config.toml
model = "segmentation model"
crop_scale_min = 0.8
encoder_norm = "rmsnorm"
encoder_moe = "top_k"
encoder_num_experts = 32
decoder_norm = "groupnorm"
decoder_widths = [64, 128, 192, 256]
decoder_attention = false
residual_init = "scaled_by_depth"
optimizer = "cautious_adamw"
beta1 = 0.9
Rows from block 4 of the decoder of a small segmentation model, named by matrix and row number. Rows with one number belong to one channel. Each number is 500 + 40 x the weight over its row's rms, rounded and kept within 0 to 999. All counts start at 0. Numbers have three digits each.
After each channel's rows are labels from the 100 images, of 14976, where the channel reaches its highest value: "top examples" is what is common among them; "lies over" is the class under the peak. Only what is clearly more common there than usual is listed. The data: rendered roads seen from a driver's seat, with toy cars, trees and houses.
# convs0: first 3x3 conv (decoder.decb.0.2.convs.0.weight, 192x192x3x3, each kernel summed), inputs 96-191
# convs1: second 3x3 conv (decoder.decb.0.2.convs.1.weight, 192x192x3x3, transposed, each kernel summed), outputs 96-191

convs0.77:462447521510485570547516519499435550524460479462530486484535508466504482481511442500534513530402430489438435471569425433486446525506464512535526526479417498495511455445507467513438527563475465533471464482444540475458523504546426537428467509486540558509501543483513508485526487511488519538
convs1.77:470487480447470414504476527555518406512462504435451524456499446437517505495529480529527498446561523492586555453513484566524499553527544576562549499490563506518528528552452512452457507486526536464526635490554481489537422529497539462563525500428521479477475433475428482502507565479504463497
top examples: double yellow line
lies over: road

convs0.187:533560380507419449459476490525483426530479502534444537503498396481506534451454440526519440494411439512476515456470528511478493513469506486473469498507544539508468456508504512592468545524494528477542486559451498483472511528556548467519544483534558518540549535448536524509541554513539524509
convs1.187:550436497448513526542487506454594488492452469518566506498477486446540441469503472489503545486544485510489460469476447481515546485510534468543523545485445458498482496488425458476560476503497443497514503449544476494502511517438510456469463516450509415437496590487546493470522463483516500508
top examples: truck
lies over: truck

convs0.167:495485477482543486473518526482509452519415451491543536463467546437549487423567464522553481525493480412484481491459544446502469480528553478574538446510439493554542444478465423463496470464452508464415537533536504473460440470464426548422441468466556502522497477527489473502496455536496490573
convs1.167:529543473464481403512497514550441459584520479519460454533517512448526539519528460461509524493486422524541539478500564530484533518479487524570483546478538578450477497504431546477455531481538500490520482509438495528472481490502532446542582517459497459486515458460461588494466531531535481515
top examples: straight; snowy verge; vehicles: zero
lies over: road

convs0.67:504480534512520466485499520503503479494541518572492505540488556563467481511480479511531504531555562505529435468510482450502479537559531458467545510485484453482475535509520571521476492555449547500556525569529503568555500487507444462529566559524477494515489429551604495485457559520459520487
convs1.67:603584468479503589521472484543562531537508514518556469484496409502495510519540461478522516510527426530519496523465430516444534452458505526478520452542565499494545445488474433565524487487529539511540492474584534486510514553563556569520460434483555462480548542494534492512481457566518515503
top examples: bends left
lies over: car; truck

convs0.186:501477428535473458499498473512454461479451475529527506455490455520479521535500498477532543487545498543510542492525438524422542529516438507496488485493551566531518484488539404524518444462489504453500549501478570517527481476558518496513505483517424424543460453489516612479487570543525500470
convs1.186:554450552510541532563527494491410441512576479455486518528557473464532467517499537461485535487492523513540535469569504524520513540549436452534459482483539481493469505542535463529526464481532545487540594445595445469509465523497494558496523528482468506463540548540553448470483510477447467568
top examples: truck; bends right
lies over: truck

convs0.117:496518510492545529488469465434430511492490529569557454551537485514443489543397537537546537464456472508554490510573419519544474483499466501474581548449478514493538483458509441501476475507486548595533487521508534465510482461485542524469463492478485479499576545513479480546594543560507545540
convs1.117:486470522477471461532501513517471451548503530407478530375459474453472523458540457462497487536521481430522563447521509552482561525495540524486449539532560452505504517483451557477483424492532478464529547474493491461572443559520471514531545470582529503530476489440460487488483514555520516487
top examples: bends right
lies over: verge

convs0.33:480487467485542525491441471443572498437582537539467486537550474505524457570547531458518517484471460507447486493542435457461514508546484552577516509483519526500501510483507433578579492500518512572483527444528486458548459513536517505514531465569515483511498536553509505533510552551511501545
convs1.33:485523508550500445502493451487411498503469556461489500509475533558510519559503515509472496469465523446486522493504511507491485501491505493555552526535530467481467515428431474399503532552493542556502480577444525565503472534500491527519477468473507532475494447523506444492504507475472490525
top examples: crossing stripes
lies over: car; truck

convs0.180:499542551471456459477499507548539445506537473585427549462484524462461432515510474475531462469478460503495460475444516493503514507465523459453453487540537441459478481489417430485504456478519525500509500525392486459526536560554446522543506511534450519513524604478570542480486479500517472521
convs1.180:458497454501487479454510497427477517511384449486505504561550487533462523568452480519545490469527450480524480520460457495501429501478509532592497426492463438464490514531464469454471528469483485506439563504516552616430471449461479518502424514472531449539482397539469546550585502466459503515
top examples: bends right; double yellow line
lies over: road

convs0.173:533535450500452505489498509475548417519475475530437533506579428445451503580479527528513478523462430534534510490410483503445544477506506538530545524494523511484482497589568540572427481509491539482490547461459503531516508509534492517503539449556550449520548500518528491550527499529534480507
convs1.173:524520518524415469563501444489515494455405511546478503538465501430528504547468492465510439442488483515420501526512458471510490532446485559556533539494538472498492481423485550487485462516501433533519468514497459490453539441516556494520532488504481420415447564457548469489547546443469451564
top examples: crossing stripes
lies over: road

convs0.74:467500513540560541461490518434528504437507491479496510443558521451475450587482535421512515501445463515490504467525423519501503491509476501581488541465522509438441493491473471578480542514571486567558550501561505485494470485521547457426464500398502475484526493538464531460470536538472535468
convs1.74:515471562522440433545567580543467482565466542596518504490424548465515566491506407545565515525525483593543548527461530501541562504518506492485524472505505528556550514525530530489514465449507521455535460537419546512453455554477522520495513518525456472457554542533514465468430462519523440530
top examples: bends right
lies over: road

convs0.115:510535506469516550464439479484464556443473506515443487513436476534508438481562438514503551492414519468562467527469520492393502463475520504454415453461466519515506491455501436550557467480517523482514478428417451422500566528543565524495483546515436491509499559516482547509445545570505513490
convs1.115:457481510505498419529534508522565457484480462435486490556528481478400556553400515502569522470581535508420488455518438535448505531583532535491492453567493450489527596479446530503520454509493496494401515481541512568553447459480453491514487487421484444541482477485473553522521549474553506562
top examples: car; vehicles: two; double yellow line
lies over: road; car

convs0.50:513530510476414432471477496519488423549507490487440509581517505513478504472478510504515483503478465535530492504522501580508502536582532527548592518484509479489509533542484541510461601600527503509507581539494513549548510542487512516546568501545459500534473476457531565489503488498505469548
convs1.50:508523417527521556475523434470510573466472506507533490483452454488431461548513482509530528516494532428499541481481460475466506441434514486449506412451531509466523440431442426525513539442512510565505472486504483511406535485529500578538504494525545546500510481481535501532537475456464557455
top examples: bends right
lies over: road

convs0.144:513426420491499468416459477477527503545440487499558491534507496517516545529473504509510524559462431490460495470522436477450488523529447458489595499478498452515494506518490478552476493495516516506499520528605549550494467475526520488495490430509481434538531542542489519485447529573481538488
convs1.144:498507524492553509490466497518467467429491523510480492522484498494497488471563471450529519482502526467516585574529524454485580557533529555498497524516631492496498461427539553495483488446554473524537530518443470486520483484503539545582509456532470546448508529504465456476484526516569511544
top examples: tree
lies over: tree; car

convs0.179:556512458523534509475547498552511459450504520573479495397446461518501490549435464450530537495447416507454482470457496518451443528437516430513356524478503515461526472549491452499537476500543526498445398484547484477425464523554466489504493500512488501534527542485574561473498408457474515422
convs1.179:461466608507512495466507546500451498515453556465504531531496513514384516553462501523528485416484553578529482459482518473536501448501505488526545489496466501491534513487543495524566453506453533458462501509562513514538441516514412476526495557522492483529508512532505533502513502415495513478
top examples: bends right
lies over: truck; car

convs0.96:519545456497552486507526499526560472544474451436563525572549484546555569478549530536513460513527479500531545493563484533467486454488523480563488491499499476472567478482441486511506523505454481532495573472405517558566465535480465527478456460481477439526521451520391517509534539535438563538
convs1.96:481512471487499529457497468461546469423566527487451500468502481529448459520492416432555511521455569515474439523537486468539526507509514546487545539519511527516551546505555481479557469486574478532514473555522458463456530474561522458540550493526488565525476499498593467491485561533438469417
top examples: bends left; dusk
lies over: sky

convs0.99:486564459526452485551489472549506476475479428542447522466453462483474540451449494526551471492505484485473580444424479528513510469438542475457422492472554489486495356484494505522398448573488545483515473536559529508463429453509430487562471454512524475506533471492474535499510506516515534486
convs1.99:478453510450568607457464540426464549514479490487574448488505472509504484473538441560498580574512462488514440536447444519514484468487503496489519448441440506536536485521543447535577491518423441488557494508462550506445522537445486497410440555509467472527520521520461479521509427522509499504
top examples: truck
lies over: truck

convs0.158:473590497539524446510494482440542418521473485499497511550507490517520564532488488499543473480554516519511521486517523557525534471484506471519487485502573481502526485533524486424537534508464587452462525457459545544525512538410518551476526404506443354503482465468480553526528506574499556576
convs1.158:445494511475592537461495494588450491495541489495490497491505542462467451508591488511508530476549527465565509501543476545520523443514552558493474497471473469432571478519508397512547508544485496509571540583588484486526556529571472464490536583546518524470482513506496478520476472496448501445
top examples: truck
lies over: truck

convs0.149:490541439454489469493436480456462446477488497463470525481419448461529531427471489501619516535485468453471536524542477524492501508488561452482484428517497523434565444506486511549439509582456520551569433519538477419535492491494535520429579469441504537469527471557536518481513536531483474572
convs1.149:510451489522519522561492488502511484480517471434543492500414472452477530490509531486386499543515435512543527563508502547450437528496486543546533508509523538570570466420451529418547517500514442526562566473449513555447498547462535516474541560515460502444457529515475517448460488486547572466
top examples: tree; bends right
lies over: tree

convs0.145:464506441470514471498535519491581511494515523493536556467500496448472530532533515479515441490538449481451476501510484514396495423513487528500462423537470532535559399539498385549511498464505463494498488362432502496466412512547543521499582469467525405451495452522492528497525518542442507516
convs1.145:536489578513520511489469478473461494523459505544476453587444495564459446509498418521510544593466451491542503531492462516558533509497582509518563495480539503444449608573543502463543541541525560479550556595512521450508566470511548483476465513533525545559545479494534511480414482551537483468
top examples: snowy verge
lies over: road

convs0.76:480435515510519567471546467529378531491528449478472484521568479430501527503444528518554502453474590486461492511546512515495454446527464565575474519575505490517497459467478481473424461491517485532462530432488545507536499498514391557463513502498550529501534474546494496533531492540435513476
convs1.76:507581459462418417528499497515536398472494546523442546490453501437467420519479508405511485486449491505487512453538490501524486556514505494529506467493509472516485563558509474469504537544539507527517475532474475489465532500527522450526545509449517463480482464465526525440514547495502419615
top examples: dusk
lies over: sky

convs0.189:530510448486440526474457542536507454488423529545498527415452533491463486533469475453536501485530516494475511539500477501446538525492485564576467503476549523538530458534518350543557425488558513443542534466485522485468439497491510473491544522530525477505497539465556536513428470538512448467
convs1.189:482478470460496468517549508417444522524460506482513516593556542514500548530465573515531480451530465505507440516536546512470494518467502402560488530466533517495471486480500540517426531444489478477456510454536465531478431483482488483486523540513492452552526532514484500473551540524456537530
top examples: straight; vehicles: zero
lies over: road

convs0.183:499475494467482471466511467525467479511550471485484494497492396500498526444448540552551476561488471511455548543468479516482430454536512482500442522525410485467518515525583510615455537508471500505469483472487534553537542491487461488491544556547510513551470513491515492520512442525427520503
convs1.183:408548502411546537537495465493495489416460499450506453512535539508446486560528526478520526494558582450515436452511508504517539524523509546558551547448553548545522529468454481461553491486522501509505474487549474448503426502483511450526462467392453506473493484490453471468469565532538527546
top examples: truck
lies over: truck

convs0.152:531454423603489467418500485540514392523473480522483528489492469477557513538512521506493498545484509503570557492466459531420515511582562505503444473514559461485486544567575500468498546495470469469465599453453476457518540506452501537458480493518476451518533414487494467563465471529515535510
convs1.152:446531521495487554470496470502474520408547498466428488507543563478487491581433501495508536428473505475455465510558587480485466386481470508523466499470474495524549391406515483556553454540517464532512414505585452450490456469583536502510511424441464464430451576491499502493519504444466442538
top examples: tree; crossing stripes
lies over: sky

convs0.134:511518517531508475435504518550371440518527489524509493545508452469479519497500482535528488500466510430530558474592479537526542482515512526496430498512602534476527518498493465401565474476457530518526470530507481487535574539489531510495473641495514450537472519451567464546558459563501484553
convs1.134:520537421474491468493544475537589421516511456513495506486467540427447501526429548467567521462516495517548510462488489466468457502508515528530483503451460496497530423524481567503495555451580515493484542494502493511463481436511575478501600481458519443416465542477521538432464536441500528475
top examples: bends left; house
lies over: house

convs0.42:535481483460529417458544503544522500507517477437518459475482564544463484569501546467490564507544505486576489517535533501461538486521508565540422509516546472478563410486491433540506464467476508498531478487524461502548504526542500544518473582473512429550515519527549586491507543496471443480
convs1.42:478504433497440492508501450433505467459500516517509527537500419469441431530490512552519454477468437455458515522518469494534515535496503499502508441503538493549418604492474464539475484469499593531469524539527550522519567429477531494472542496489483463476490427422554481501500469574488443546
top examples: truck; bends left
lies over: truck

convs0.38:452531463510465524487533537439505535493435593487494506505537502447532533558415504470525505471496477466511513490432511531407521457474528473537403451486522526422477471517513526584522511442503543496565499475413507487474454509468582511468499465381530402488525501505483522513518551565501597538
convs1.38:515498581463452412570533543562498436564477508509466563462443510432494522436536469514546482519538500500521562438473524491574549559517578487466481496517484491505548524481453575471518442471508561437523459512482480531488423574471462470532548520529524495443536484469489503455442479455482415518
top examples: car
lies over: car

convs0.22:507459512542487465508480445519586500491538550516482506487550507574507530587469525441561559571497562543490488519509477471410565470494494516550490515505474467525539477510510519463512560483562494522459523408425478494525460523474470584543536507490419455536536433529493513463512528561504506522
convs1.22:465545505471507568542502515428427500442541523505470472474500445424543514511521490525520524522540409493449508476485474555533526460551514404438473496507540543452566520475507458537511458513495476512546376497529490465479485502563508457459523521456436514442506523529451454534489494515456491492
top examples: vehicles: two
lies over: sky

convs0.156:512496528488502511546505532446416500502473543470461544503532489462491552506557513518474575530502520521478554526507520543443506494593489546516442475541535471500547505523518511515467473484496506539556564467481591558581463476437534536506397510503559434495485500517419549572520489579504500472
convs1.156:511528504492481502468507485477543496515561475515479478504467511492513498491451519534612497435554559499491432540496521496521509460520528440469536478537524544486556560464548489510534460473479484465508428441539434446460461482544582538444528542543429509449490578502587515482510478418424541553
top examples: bends left
lies over: sky

convs0.63:470441546550529522546519486529442501494470570504448497420479501523517500436472453500534463588434531515490510506497526490345481538538532532531504546523497459510466484476559538546463463466479401461510505445528521435524521481460442492486409498446482444399518538493503477422444509575518494452
convs1.63:430512483465484514467503482472495451520521502479541450560563447511514559536477523580593573423531505493504448483493529545466550393537483455514476503458542490553554444461457492484495489497462508430524497446516508511545393515480512482514487469464421458486444524482467516594522508443526502561
top examples: crossing stripes
lies over: road

convs0.178:505410435454426427470494501527465460516531507509447528555516496465468496535411407429496509497503481550543483487537499499496495464449498485484494517577529558482511505518467485530529500458531538524560478445458524502460513482542508526576483484518566445555551500481547613544522532511512434500
convs1.178:505500485486496536578541439433524522519555487389561533515533428455473475546468560491502549473473541507504523458549502523501518524540425490466466505488506478520500586450464495562493471470498551499507490439561422479508491452510503535449542534556501449515526582499566447527526567492467499513
top examples: vehicles: two; bends left
lies over: truck

convs0.165:480480478556467489492467469479500429464525514493503454487482451508481489567483481485542511432526465591511538566524427486525548542449487536469528459484473505478477533487485451516558480450417546529541533499523544497542518453540507465524499514514444460524531519516557553477470558521472473493
convs1.165:477470529481499543509501473454452444495510537456461577557527512500520476522481468505504503485508491504500520484535461518509509478540506476541565498574525415474519528533520395470522484506495513514539524498582462473472465580550478534475546458542486479495495533502534446453542522416494497575
top examples: bends right
lies over: road

convs0.28:519512456491529473463507457542459514441510513526479491519553490528527534454528462455541496476521432494516546480590533456419523438494565455563425472427512523436488470530514447535501496523530502494523530407498515490517472577547479478488468543484560430452498551524506531463478505511515563630
convs1.28:452506473455504474528434473487506453501454540482464526435492506499536475583464487536472475457520522496499426511522509457567454551515491561591563529529536510511550527433451536561515496437516506503537496514563475602477442502490500488494528496499468489507486472518507469473547568403467444480
top examples: double yellow line; crossing stripes
lies over: road

convs0.49:531471458487473472542463479530419527447491504421500451492480496500485486537485509471512533461564540508515506536556494515484538519541522537496479531494502505506561557523559530564518551511529472521504518450496462490577517572537535568582495504522443512526558421513485514572502581521528531541
convs1.49:522507495489485539491497467462543381457602546505501511515478555467527425535513436472407487498475420583495497471494438531472546470477507427540460485470474530494516414477436451508527508539519544521480430525492537533490528525542457429443536450477491484465501540534545507448505476465463518473
top examples: dusk
lies over: sky

convs0.132:516407494497489524476475534440529482429532551584462516533508495431484430540539497490519462440470503459529466488491493478503477408532559511507488526476564554529482448552500482484552508489462500522522493504508484436496486505485533553458461471485526471477560526521444502510544490547536529568
convs1.132:501504525527461397456517471558480450501465459475461510453545495492517548469477456493548493497480537509456524396455439533499412522477444465487427559488429473399469509512537556399479479519483499471494436505476518543509518476549424458600534490563529543516448474476514479510469510527468432440
top examples: car
lies over: car

convs0.46:484476516511495458533544513519510585450531552484522431527579561537489529501497515371538503494501506530523473505532533440476482562536494532527508515510477558497533496473488521524472537449585409537489498469497473451519454531524502560606433470441490524489534525547478476435514536505480503528
convs1.46:503604445512554512486487512453536455554456496533553531449430418508499476498511501615563561510546468541467514508429432531509550455462529441503524457488524515533515492503501473540574491533402550511567472526516552522476503560458530498381501523594490472538533450503546520552520450517510546518
top examples: tree
lies over: tree

convs0.48:506504474486488499483477505445533464463540472495507490419449440492448406526560446532514522462505503458514546456544525485529538441435553429481552490483606524525544440511433448550462462497542575530532502532609524489491397497500538500474433489469422466527517400506512495504521523488533518493
convs1.48:563503507518503504447480571536405470562527470595499448468455499496525455493534518480457485541471397522528554571502540515525488480537506504583460526505448556484463486564530543504482544486498500518488511535426492529517529558446456479472530459458537494463575455519476538491487428557442517450
top examples: lamp
lies over: lamp

convs0.88:523430496471467520506501537399507458506385510487491493557498493487466487582554448494545540506486516486524494484439477497492530501573535480554457471467532540496516462527485468556535536510487524517513450462550468465515500491502498545491500523558456463515608553533514489483492505561541439508
convs1.88:579456453538528484441504480494499523589551464520445518523486534499513468454492555493517535509488442544461521584517439482466489508520476479486510546561515477468519509521530569500496442461550512435490509463464485536535568431484540532480464462520598498467503500490537438503460482462440573419
top examples: line: no line
lies over: truck; car

convs0.124:496503511436403484447495491504456508505450534536569476454496491466462451534548416530499553469469561483515576451538446509559511422415518525607539475505588554444464532457458462495461525489516542494500482485496495534537435425472475494457501551508484467528507482507556562512505512465436492513
convs1.124:533561541511446485480441557519469447503577541585503429515494519548518441487483461426441465462459381500509519535455501495492463525535477475582480516490446552500487536534480514475483472511534456513497498488441480485527469504509458497517476462447508481449528526461470465500430475484479432475
top examples: lamp
lies over: verge

convs0.7:490567422544453442530487473523529385541483458530504523493506459450548537420447492547571424508531442503441532465455518514514485473460550474448404462482568459467498427483508526505357508527455569490521470542503529534494501509507421483522519503556536455545525472453505517502516472492498499527
convs1.7:472428525464548595440472479430495560465521443513576432537514496544472469535514476542518577477505466502507394538472460508497505429492487484522545484449444497525504526518507444479600471514469467515504484507518521461458502531461502484428411529457465468487494562542502467523530440468516506506
top examples: truck; vehicles: two
lies over: truck

convs0.14:573515541463479490529426454476495519541479531494467537541509446483500452505495564496588454475522475530552476501537488516407532465481626530529500505500495488469455521571518537536505584487510521559455552449525519413563523498489600524474483488484485481508535521516463467433536494485475492532
convs1.14:465429567458440460496514519472546509517488509513515459501481468525509577462509419570520527516592495469467463512450466481508532516524531462426523533530515498492544561536495519463500445475447500456457436489473517510495407515487467453531458527523476540508493502519485478518443490518536516461
top examples: tree
lies over: tree

convs0.106:492516522511471487473556536477464508541385514506479511527501473463508496530419520508495521366558555515551473524477537529388452404464498509538304490560473484419521492539493516498538456507479496462463482403470554538514483522460488473496560521520508491449492431504517555486515493518492491490
convs1.106:487516540501518512483473465526577475442553542562440477513501518526476417544507460492500452581422454436545542507525463483523488532474546586503580477466509506478430530529530496553522541548524563528537576620532497469531583435539554459498505467474512508541505479460493495478451503533524501483
top examples: straight; snowy verge; vehicles: zero
lies over: road

convs0.51:502482532507559547451448427504501536496564551504458444568500463540525446479565450484520543454440510481557514535443498504341514469428514486567451430452513500475461526473461477585526488442480488483474474398414450451482539477520579506513501495507480470536528553541503489481465523525458506510
convs1.51:481505476472435411538571529511516443489480509449491501524527497497492550515455551532530497435569518497459487470527506542472502544582481475516496503520516446565513607497470479470482465496478529460476572509533470561540391515482479465524487508492556428506530456484502477493497555467511474568
top examples: double yellow line
lies over: car

convs0.47:508576511448560548444463440506440509520463480547557431519505479472478434564478497553525478495528484491565641500450488511489545468502560514520472517429571476440472556547508526527524503561441596485509506469589483526528574447513520535434462521510493491489493497511502502578496496528500550483
convs1.47:500451500474475473489482569457531531511469477488436589464482508460482469490494472434520502500456549563521493505467467442509456530586535536578539484497410479537538451552501503525488505412539470489479512499494506554471472451479485513532534481514564482463534531498508492458439517473429459440
top examples: vehicles: two
lies over: truck

convs0.1:502529449513480482487543530486537519569524518518548524509547502502559554516449487454498495485569467480494521501483441562307492453492495489506433470552455490530521442520440480471521518435509467500435546382434569553476464538474503527511526540522528439490506507510488554552527517531446474565
convs1.1:490544567493555526476427451511499489448481530512439519516444510533476416520567513551475499537457513478547545517514516463574507520494558546495577506476549493455448553479531528517539518542518560515546497609575439436533522466537536493496487467479486585534511450482490455448461508502538496489
top examples: snowy verge
lies over: truck

convs0.110:528441493498460450547544560451481472496479490534492493460482479468556484620500502557463450472587537494499543502509502508513538465551537552502480524523619535544543444557562475463537557537547564508506527412516564545532464468446528469461553500442575462473601387509518497553509440551473480522
convs1.110:516514498500565562470476503560467522478550506568454503518452586514415419511525534423435545518506458520515511586549431439536501465545475473526581486443521528501529461511530520535488531448524445509498500566454461478534512474505564493466532482500517470438498554517506485371484481479497566461
top examples: snowy verge
lies over: verge

convs0.131:461525497433514444473512478481541479539559467430496538522486519413526544453504521513572390484478524482501441564506527502541467560484507500539480506527518497584525499535556553565434584508527569505494479494523473439453532508501466518567665405505564500514505521499489510437548480514513476533
convs1.131:489458514579501550486477439488484485467482505514557446569498507447443503530481489449530565517491488538512480466455392566510507483527428486548502450423563504535506491502411446401558482479460501551541520463520471451480484490498503544510399536440448474483505531502524512476490488453586522468
top examples: bends left; vehicles: zero
lies over: road

convs0.59:516451482513479493522497494532384512537473479531493464473479466521495521554555504581477546412473558490532566491597498552586507437549549559563498558549564537469532485511464481456491542554527486517499475454571556556577502537513474547464525538581517470511532395529582496512533458502509455460
convs1.59:529565441475513505435501539479467470471592512513470481523527467477464430529472500392523486490456445470474475496473463457549448511575398523474523438452480515573455533506495458473479499515550498495466554570416510458470513461528437456535571498407527503434512491501476524426417502480503503490
top examples: bends left
lies over: truck

convs0.111:480497442542532497499499489531424525510524442467523510512467466414533457470449546445578531568548501477503459539489490523513515526532520509486492536524496484479555515516518524497472508554496483547470541507468479500504561515471446590500521515527531553439523448554461525446503473520473575545
convs1.111:498474552438483476606445479495604479453425525505489526577475517504532573533490482496460491460516450480500427522486488539473494476475550542534535523487520497454525517489495411474538509552452532500539512476564525499561515391486572473482496469499461402540428589538470493482452462525505449531
top examples: dusk; bends left; tree
lies over: sky

convs0.25:521492468517487503489557496519372504547491483528513501428458452488512509504518423489544464535461516452493551540536583478425535520464502551567468577507546551475511461573568496488486523552495490465507450469430527467518490565505425560412481550506553471424523503494512513513487465574507511562
convs1.25:514518464455578500527495504519581482516429463485529520529466493493505558525488564510520522478587506515543446458495468515459566480537494484508519533492541523442519529437415502528474536412498509391424557454569525546525461457492541448511494464460475447569495535493484511484477574442563552483
top examples: double yellow line; crossing stripes
lies over: pine